Weights of a small masked image model.
Model: 3.45M parameters, 48-pixel images, arch coatnet, norm layernorm, activation gelu, patch size [2, 2], depths [3, 6, 6], widths [48, 96, 192].
Rows from block 10 of a small masked image model, named by matrix and row number. Rows with one number belong to one neuron. Each number is 128 + 32 x the weight over its row's rms, rounded and kept within 0 to 255. All counts start at 0. Numbers have three digits each.
After each neuron's rows are labels from the 100 images, of 14976, where the neuron reaches its highest value: "lies over" is the class under the peak. Only what is clearly more common there than usual is listed. The data: simulated grey scan slices of phantoms with and without marks. In brackets: how many of the 100.
# fc1: MLP up (model.blocks.10.mlp.fc1.weight, 768x192), inputs 96-191
# fc2: MLP down (model.blocks.10.mlp.fc2.weight, 192x768, transposed), outputs 96-191

fc1.139:155112160075147109140109138124161195094132093105061105144141092151143182069168117062160128091086143149070133133117110131078107132128165194112192107138199126070121156067133160125171077108169088139111119195103155135142177123139129152076089206119179087134131117130128136198109144149098103142
fc2.139:152171178114140162133149088131100105180142161085099126146130109125124050129149124146095164121224062123123117143173141182142134113107117109150130120114120093145187057132153163116168212172143127134075076155129100147132142137160157144080123070119128144114129111136133118135087120135134120130
lies over: organ (39); lung or cavity (29)

fc1.384:141115052085046102096125139116116080146084086101123113107177151128093193135187113085086121138116188133118094168119164148119115117098149093113127106134147150103109117158115085181097106092108078123158093147134136160121144138143122180137166157184120127199157144092141086155144141107117181103
fc2.384:119128159110096151149160135171196165132112127134192157102043122151145089159121067163142113136136145167180111082098133124155100102134058148131132176119189082176088133121166141096116155120111167125094150139167113139107070151148165100110156119068068138096120152155096170096143138146185115130
lies over: soft tissue (61)

fc1.588:171141163145166117141149114132111150093140129126185159094137111117162161081160127123097087124149114117147092178109198144060255125095141157203131121155129189132138163119161144141101131111132132127151119126162132101153129073133098112125130146146160109101097147131060127132126156122154170106
fc2.588:114131123124115116114170052124123175138128118136075199137195196147144113140137109178165096165156111115112155151135104084115100156156144122100107102132040094100121159129166191191132097162146083117106093135181180151117129145185134155143125107136127121131170203166127149098129118099092090146
lies over: lung or cavity (96)

fc1.597:127145201170135105113069104154141158090127128135147150096071154132113085100092141088069159041120122109147132119123162153103159061130183041095134190121134160150168086068101127149106089149125074146131104161120160135167123055171195137108169144148099073169139140118064179122162072168091125106
fc2.597:122119087090132154158155136090056108089146101158071128152160111094130155122181101150084155174105087109149107112080122090140100183105124171176163033111141163127098190199154093136159120141131155153111103151159151080136108110109117134158085141066139213114064163137136102168105180121144152141
lies over: air (97)

fc1.626:090085124097123149091122104096154145116219082184099116146100170155068137072154131080179149213168136128138059093103125127141132152128153085129137145115182097123090143112158151115101152135125111203087177064132124133107124136189127160157134139139120096164184158101136123115137105115178124118
fc2.626:124171107120124113118130126187108152118133104146172084147202132146122120120130107114157151099150117147073133109129168133111097172105051131171087102135113155112139136111127143143129054187173190114183169093133137028126180178174100125195125165204081189165146146128096153166088065099146097100
lies over: air (100)

fc1.401:144151175169108121159086111147144139074148091163108119089127127128115123176099130125203159156109119107114174150109037129137143107104142108151084141124094174138113110126100138151144131141145117105177102127184159129102109079161229164126147134123081120105109130114050108139176031097114132140
fc2.401:110111099072169121099126157137097116177118089151153131130146170160137119070138103165085174124139150160128092101071194129135126139089092146128152118083178142105069147116088107145134158142127149126081120167080110171133098138120078131140138180100148133103101126115177127070097199181105127082
lies over: organ (67)

fc1.227:148147118136120149188099090115075135101126163119111057104126168139147126110141183128104093163158128076114183127182148206166131145094157082155149102190092102133081099135133082073102139127097106101157121080143162120074138153089118146106149141083135116038109146151167119115185117118127138106
fc2.227:128154109110168077120125116113114152163122097163178152113121167123130156138097100143212194132111103140179071169097152107075075129148101126118161185131165103136133119138081120177173106091182138109120116160169110176155093123173139120133101190182146153206119117137112116097088099118125076177
lies over: air (99)

fc1.259:166082101179229104108127097158086125184095141120153127082147152045085101162132136163154092129144153130079105136112082112145121138144134075114120113147114186065105155165104122169087073130124198165118120134138118107093140066129134091165164133128125108057132077148089143110077136152102169083
fc2.259:124122150074120115155129144087122147134135129131114113161135133163211171141159128070108150149128086146208065081057091137128128143101097158098134134125148088181189137143146121079175173147145068101095110115113129170127134192102118161074131139172122153164139110150155170171110076162170103124
lies over: organ (50)

fc1.701:175089111119040164117104120087103107129087161121113136144158167153141093146127174099107099110174125133147158173107092122120168086119170144147086127094138214134162181177182089145157154114132099120174142090066150109110083145123132106189117121128183132123080099153060144082109075128149132131
fc2.701:103170141114172115110087104133107171105108163142099131108134157136111130121120007148064179123117121131150086141076138156170157116145132104118189170132108059127089102131095138127130134135090106077126168140195094154124135106176105150127140148116100128125148123195120147191194145169114086144
lies over: organ (92)

fc1.764:104072173107158162103174148185110096169134100169113186081124143098180134104142141138116162152099127128108096131082151133123125104088157138108172097196049091130104111128108112111120154130108177188107159086123182100163136097169126169131090120117122132075100098130187152150151183134103113110
fc2.764:154105133136096149134178103131159080105128165124141133090145111147102082167103197198117107125148165147113143145142075148138103149107058122146131163139141178134143144112109185103200110156081108100144138150100120143114163190070124105149157113175114134189110094180121143152086094128125179144
lies over: organ (86)

fc1.358:133165089148152107161137146082130119151112119190135181173150117145180111124161073102095124162151115174198151081159119123192126122137061077104088168142115151152140139113120117117108135065088140110158137159141110129139093105127040075130116090158159139132089125106202093077082168101152101124
fc2.358:084117170117107177159081144146133156089141141118110052125095084069115095094094099166110140091117123103088102164090093155066115144151176172137140062123112109105148166092148036125155180223151214161155099141136156128076124109129189135109153147129156134128141084139127120146125085112117099180
lies over: air (100)

fc1.360:156105124145175142136155090101169114186134115103035083133123144176126112134111145112161094100122143141115141121118155179098118110185106114133150131148176106117121083091125192126159143124092151094154099156101184124148150144172090141148169094038140148086135143131151076134124124122142129151
fc2.360:060057131157111078105068081137082208078126093129147125081145129107127122153114116160094124145162136158158118153146115050147147152086092145071142162148068124140145131145175108202145151111118054112116103145094076164149062132093185166103108109154082119146142116132181168132154179098178121159
lies over: air (100)

fc1.137:134130181108108137106148107124144125184180114084127087070121183147162073163122159070072105096110087062083118146150153122156114153124075137176120151126122176111101211142138131133139116155086104133109133193062134138088136161179097141167159138139137126090149128107129163159114145130101125121
fc2.137:112088160130136140074144126116079125130135141108117157126121135113132118153164162084144121115133132173137108140147074095127171111126184138039108169107162102150164118059170118117092165115105135126122147147146139177147160084145107144105167129161106168162169139087123106105157109066143158153
lies over: soft tissue (59)

fc1.616:084120153147174108059147157181103132116141114131108117130094133181122105202117153128123150134123156028135090106139171073115116172116132123148122162136126114142104172101104129145152177117088129068143100069103159053133135089105183083122158130115181088090126071097107183082094139137142127128
fc2.616:192115165095122093165125134139134119147093158117103065151134051095121104080125133210167194064163082174094097143200112161165157137145140065179136154117152115130132081108118151127046099105130118158158133148157115167147096104102088141088092133153160122147108108198084090126143092132039148137
lies over: soft tissue (100)

fc1.317:181162142097132139135113111157114118077185159143121086110151164106095132128115160121161080132091189135040129163144149073120116057103143175192152092174143091107125122109097126178089136147131167130099153134116075158169151128151123147052119155111209136167171056129127165138149158141139122116
fc2.317:084169164156131122102104127145118162188116128118152200086138066094175151111129109122119158102146126093153092109157104156141138176104088093129127167115159113158158138163084121137168133147117076119105090138166172093153079117124141055187111126131061071123050207120136137102118123118112159131
lies over: air (90)

fc1.554:122147187115138143128111132123100185067143128163123141142143133148104148101148167090135127137104140149115115110232122089139145142076112155090056107103111039162152090071107154115124156108122091174091131089090138174112169116151145069155087135128151159074148114080118099128073170167120181137
fc2.554:055140190137129148107097132104176131127153162112103188083115192128110115129182100131123109184153150187131123137150151088144144164069116118168073172088083068168183138163162147152161142123120118214077110106094070107158185097116084078131116186088125134088115067124081116114111099119088130101
lies over: lung or cavity (84)

fc1.513:136178131176129120078064163155152129113132069125160123183122126079189113121167142122182191124105096146078099119126124073155096130135159130115121113125142160136165200116071170109123137099152128166125128138130143141124081066049084114134131103128121095124093151113102142130146080157138160080
fc2.513:126088171095132132108145101097124077151104161112152139099147131134127119122144142120095148115151136148160131163120169172066153086095128149137151090149091085113181071130178070150163100130144103107134094109141127095146176159144094168137123120184128168069152129097144146101085126125122105163
lies over: soft tissue (98)

fc1.108:166109086153173118118138199107125126132108130105165123159116122123113145095125145061110065121108160209143069063085149102062138044122161120136141093104118144118183121054157106153198105113092134128109193080103144096122081163118176212074180148156146124091140116184121115146171121176133127112
fc2.108:117146143143160059151141145149162130148091215133143127100120158124080185153143161125117147086104121123057166115160142129118169162082109173089065079107149127150174113089123141104101115134206135129215095155123078147152131097166096082120094139073093160100076093135138171165088092122149112109
lies over: organ (98)

fc1.342:113149116130117112093139181156159110153143088153104145141099158085149137105132169104157102098093131137137080066142124137126146141116090135129085092153148106134083163158162106132043184164149100084139158105100135094185190080160093162177122111100115110103154164114131122115115108173169076132
fc2.342:154141121112110080146145092144093188178144084169201109095151125152095100125097147122156163115131121129139136113102081113157140129141085117129110133147148115167169115165110152137068072164121141104114129166175143130064104180124147133152147126143137068102112121112176181103168112096111192122
lies over: bone (57)

fc1.595:096141156135113107157071174112139087170149108117121087157132138132164104126155132159128157198128080102177157116148128197177151073112068087100131070209074126189147149128169128158141117143128117125111111100102086160086178116127141112143077162100082105095179156185182168140075163205115099052
fc2.595:160152147110154156160118184143059143075110135199145159119105133098102148136119107129108197127179114115136138124084123103121098097159183158141128164125208113054121127116065105136133164087142119110126124207161170138163049130163131138131129128157177093115077116032116076078155165112123159130
lies over: air (100)

fc1.54:071064127126176085189149160135145056072133101208068156163092106118159139105122074157104195097109132108118124076142087136112158084118145087179102157102145144139170114091105145172119092143092155198146140118162151140126140080127142110090121126112141093150181154153114126138093153137130101141
fc2.54:148131166123158102105130060148116088118189068123145127156117126114163095127097167091104097122157071148097135148150133111147142154164153138138159108171125125063094159145062156090125113152119137145144129168177092099161178112143071115118140127084205161108096134172147105105128034146098184148
lies over: air (99)

fc1.36:196110104070145131124138126098179149112159143179160110152138125140108150113139134118161116048074097057121145152110144073083157104093145119099147108137125127106106127118067053144144098133176136159103083150175179071133079109150145100136107166157158139134151138131148160184131070160182099145
fc2.36:098139137131121164156117148147063056117152083083130194089149140085183087113147064076166157135162123140127101110165155161203111148090120187195145067156151110115175142134124129097185123177117084115116142127164076214075150098080105144152121068124133170106105146111083082122141137133161122123
lies over: organ (63); lung or cavity (33)

fc1.206:120096169126146134101162135148107101131100071116101125122186113122097124105138172113194057113188176114178157128177081090103204144106108162098082107165127141126160166141133125153120087126060077127075105112192117164133139161109141134143125092127121151129151157109110163146063095122121051154
fc2.206:044163138143205108102217134116169141124160165152170112134158106192144117130139151090144119082185126127084112121102187097101113117105158111099173111090081118174152165118117090144136138166139169072121097152143112152146152099175129144151111131105151093098131152145157127148138084149103129151
lies over: organ (98)

fc1.192:106075127136125066137089049135136150123172156096056139115120129152169126224117126149188101183121129142060141057108072109153115080138092115156179140101153155125172077090177159143149140148143153081156116098135145138130189169158131143141094082124089154164120154128152133175094125171156127110
fc2.192:147165171136127199156138197147133169125145096172161125139117105163108147054179131089088132061115111160176143172138213127117142170082124135095077100180146132139126130172104121091068096109088128158089172138096150118141098129079144163103166119131104049084129142136165137142075122146092103134
lies over: soft tissue (71)

fc1.237:138117109160098176157123114095146153090103102115145107173120135094141157131114151115153135082165153157195144111108133115174148136144165113107105096051103126181175121150108133118112131141104142138090084095166135131113119153182163112165115207168107160127090126147100125094116076136123118081
fc2.237:148130099089132108115104138185090149145047171082144203120165110162096139127175063082141097166128139108091091134105092090063200102139103149177135156093126115154128105112143136099166147110110133117162197119099089095117091069187110134105159117152130074163154079113185185161157139133136117055
lies over: bone (55); soft tissue (40)

fc1.251:145188114113095111142098119128099049133041138191115141103122149173130114170105153124094097094088163119133063099143094146156159127174150085109099113099135109135150128177173075182108165105110114178102205166103083107091111101115096161184113098134098106107157130128150108172139164120148055099
fc2.251:074152104173151128082128165105152141099174123038156145131170103123101089167160148151127169130163132166111132110133130156104135167071087139126187136185121121146110132161124136041169126131130094065128073169158182080166133191166112113074111179108113107120096123143174145084138169147106138124
lies over: air (99)

fc1.573:124116140144161187124128164141132127175138147135110159086112107095108105144104140159162130161202144115077098140128106128139106144124191177125180164171102126129123156116169128167144126128118134205108089086116099105200196097148090139127125094050120115104097151077106104201113065126135095137
fc2.573:136120142147152053162098118164147148142150106117164123137174094141143144065108185079100140078162077131087133093164182130109096116073110136168114079135120128178169086168094094057127128195110116101123148128152168141100081128093149099124120118191128172158104141106176125142085157091153138132
lies over: organ (74)

fc1.718:152103134120186110096148098178095186068129173136129085119197130178149135126121099078155164178091094126160179143173193077079096177122129139162182115165139073161081136138130097079157122080128080123080085176137139180116167070085106129136117124125132110132132140079136151104099155140126138106
fc2.718:148157138097127160138128142056117083171093149098171143140155150155144146144125133100130116127134110109180107190108183168066143101122167062104138139101115118197120116152094132184129146089098166098129165168103133113165091092134174177126150130108111103116121154100176148126105163116101075121
lies over: soft tissue (99)

fc1.520:055164100105152134129130183148101132112162157123167127124141107121188117160134077144119180106118083102124121105188132081100115182118126181197134122126139138094124140127088149117087157178130041124221209182162090149125150153116145101107109136078119079146196122125090160110120146154109094084
fc2.520:156048148168067093121144126118094098084132082164106140070135116095087180088071150109165166158155132152123174191100140140133150112209146075106115086109104145145110139149144170092152113109161161129087100099104147116094097131186080156111166129143096134063100149130177142132130118139112162132
lies over: soft tissue (55)

fc1.596:113111121140132131170128125169137137080072149100158101145096140218171154149126142141158135127166106145121066144128090118105126160152036136166167107158088117099112105111172121165119147154126110162117213108114148106123145135121129090151101177051112107102171111110098130125112087118174121088
fc2.596:156100094127117133142116156131113128111147171111141152117116136099041134081150112155107124133156125127160188113133192104126147123182195102129103098098127144110144111160077092121099116130157138141094112126107140147070105161153133182103171105143119176115064117122170120156085131193100135190
lies over: organ (75)

fc1.148:108135175164169142162069095137123090143145096100157116114092085154090096157127174167169111096159161121158109146132109149071117129137125113118132153086132100124110062073088135213152063084166103085131128101109125181111057140099094109182124130132131112188078129201132169121093154135131134149
fc2.148:129144107097148116151149162227063092096138115198085109066080122091145078151095102130127131169094105160109126133065115122226110115091145169086098158181137135102104155159099162102130106131123130143092127156116101137147145186090150121096147107063144093127111159113135122113167181140160118215
lies over: organ (96)

fc1.708:101161129148144077225134123171132115190163077119129040183122103158137096094124136138126095111099121115082151094113085132054119216122078111157106102137134092134110097158115126107127136143052152101135114135115180106128183126155114137146149124061132107123185139178133130145141126148146149114
fc2.708:138102129164145082143084111106110120173095014159153136118151126181084165170132152123142059172193124147154096165160147086127153094145134089157140080136132143119128098130163128168177136035148078114100060153124082156133104143105127143120073136118108132119101152118122191170187138099114122153
lies over: air (100)

fc1.256:143080105142115160109117139131193107098096184151110143153189148085194097123142151108075140163111091205094171141080176146146128170194130144122067200168145117156176094144129108184151100119153090111103117179110187114121118111055131067092122128084100169125154168121143076096128125144111172137
fc2.256:185160200050145089153119172144119130090141089118068124110115092138131104153133077115136155149114208052139112079127059113105139147136093105121159109103106124124059136140146113063075174156142153088095151070194094108153130081163116091183132132155144090120132148093165204179117152178105097126
lies over: lung or cavity (97)

fc1.247:174172150164134087122140097105158121116148109149187129075129185168068118170210164112200131152163100113083103154128128202123139120165104076114190083108098115150168134100118139143128100107166105165078088139168171123142112153181133096134139191139108096119161134134105103135118067121152144108
fc2.247:083159126145139165080108168127094075085157121137090148142149085155151123151088157161093113145169175135140139060112083127114173121114125193101115108152147096174122145164153162119105125100186059134168083133167084118152122154169185124171073068171140150081080095149116094158111183102106192138
lies over: air (88)

fc1.73:143062199124116139153123128127178114145131110183171154146107140175105176142175119129085121130125060081101165119102103134155169117154156127161062100104140116156151126082165155089177163144103106159134168159047180115132126088137134104141088076137113088107144095170156079127142165115108135105
fc2.73:104146122160142095143196146111119122112096151091117149169178132144105084114108115173178156100120103180183092125156153163118061116103064167094166114122150099113197130148129125101098147111148237133138084143121074060166134089110072103141086129110181095172133107111135119094141154199122132170
lies over: organ (97)

fc1.140:082154081148119238140152118139164059078160114123162080100148144116124185067118139127060163142127143060078136098178159109127105136064163116169139115111156139197121151148138156068179096078150135084115121090158114145216162118167079164095162124125143134100123164163141105134106140156128123121
fc2.140:175100196121122087118108156103092184150120157147112145151124087172140118156120122087191120065113116167159146098111088167146166104152104138066121134132161143131156059159142101162134166161140100127177151183125123088042124128087166073144072141119108077133083107100174119132169070074144140137
lies over: air (99)

fc1.591:145110169105099126094171170174120099135096057068149144162170133154106163164101090137125140151138163138123162161208075140108144165162135124118133184102075183147134144097100168138160158135124100119188127129136120059141133130082122066143120097111106117119149142136109203142150102177140110127
fc2.591:135168089149127175100120124080097159137151169162118099091104118120157136055110084158082101109139136146135074085081195127115126149158121097110139104139186097111168065097163107077102107097158120152125140103143148165152077078115118114142156141125137127143099113092092064117081122153061138077
lies over: soft tissue (90)

fc1.426:107132169199074116133124124074152084175136125098165109201172116126105160126104170103199135085186153150092130180157153141124183165068110116121082092092104134108205114109147130136134151051142162107148097134131104152079129171051091089132162135109144083118112137097108149105163124117126139081
fc2.426:133135125061157171115106129118110137077115114189107133057113149165149117100159076159124116172071110160164101117104078104175093097149144094124126124134165125151082159142122122083107137221128147130112110102154140107192115080226134194109098118166114160131134098150112132114111190161117100166
lies over: lung or cavity (79)

fc1.255:170152091189165144184098122097144108168163137083114159099152131108094105120154118175099081149165082109159140169125121089087165176090122083102125114147057191144101115046157090093110106104121124137150112108154116149076084123113127140119132154089163145125072073149135153174163040167124079068
fc2.255:108078088098161167171118171176096182067113137173168145130125142131137154153061116193132140141085123138141118089145141123080067082173101161155153148130156095132134177139128107147113106139109143180099112116087162151153171156129186103098126130160111148070135180107138122117102185118091180165
lies over: lung or cavity (87)

fc1.2:146118156088167125109090140157135151099130145069092117130076123144141145130152083112111165106122149123152138138138169112133140134110178051174198097122125118124076072101147067157137090132138167120166182200163131058144116122138131091143111112155094151090150152044097083170141051163137166120
fc2.2:070128125142117129164136135103139103076179132118175135115129129108129090139118142183165180142127107108129146173134112137114138118117102197174110166112123138073208149140131165103108127113088121134086112094106172160133139062078152140192153102099100114103140175157091185073097125183137146142
lies over: air (88)

fc1.447:110167077098079130122078154135176172122153147157113076138126180104137160095163158082116123080178138142115141107123193162116142131143113140121139177141178112141147090169092130082148127092151144231133179126059136160142133114163134149160116105161114150112064124107080062125136078175131068084
fc2.447:083165162106116079121110168105164054146073112167073074110091112157126151130116145125097092147127141131106130138111145144153152128135130166073136197185140179111117147158101074074111085122092113145097115124186111083111179149093084097155147152141140107135092080153143136171118172160072122150
lies over: organ (100)

fc1.418:134124056161123095061120153173101110128176138077075136083165169105145146146111121118127082138103165144058113119150118152130120147075181170082150120125128171160179136093109146132148153122095107170076131156175135169075105140104170096195132096121140122122081153075143110103175142104167151076
fc2.418:143064128128132018129128123086067154181156132082173117156123127017134113125100142099135139183146175155115097093123171103126147164129131078099133132171112099139140076123113200143159071132145145132169121138126126144157166171124132108147115146152068106087087089120121175138119142177157142160
lies over: soft tissue (100)

fc1.750:094146123142104058106139119157126206169121132124078177179126111072115122085125134107112146081183147125153136158152055083156125186160164134097140126108143106081151181132101134144153147113120138179107100090097116140118172094163125109085133118131128109115135174151162162085202132128056135118
fc2.750:133135133143146201120110115146109085093117140120145053098129118164116144193117172178171119159072116105081163065125178172094135037086104107143150171113142162174145088133168104104069136123109116080168123154151149122173119127129114142174141132147071173133102128148133139113112113078163177166
lies over: air (100)

fc1.617:181059201125110083097147163096131103111123149073122115191119142150152176184108182110079132150093109161122129102123115131192162120157140143080158120120121039126134176095090073130120127092103130141138141126107119133112080099169134197156110103123131121137150136103070142149165137120122112079
fc2.617:103187108166117188103128072162129127130155095157134131087124123134063087172159117148205076147127152102124132122182141140083121176115140168166116180143147139179139132132106186175138120088139091116086096176113130096172172122095090096124219164112102124150087130135155131137114130141129143088
lies over: organ (96)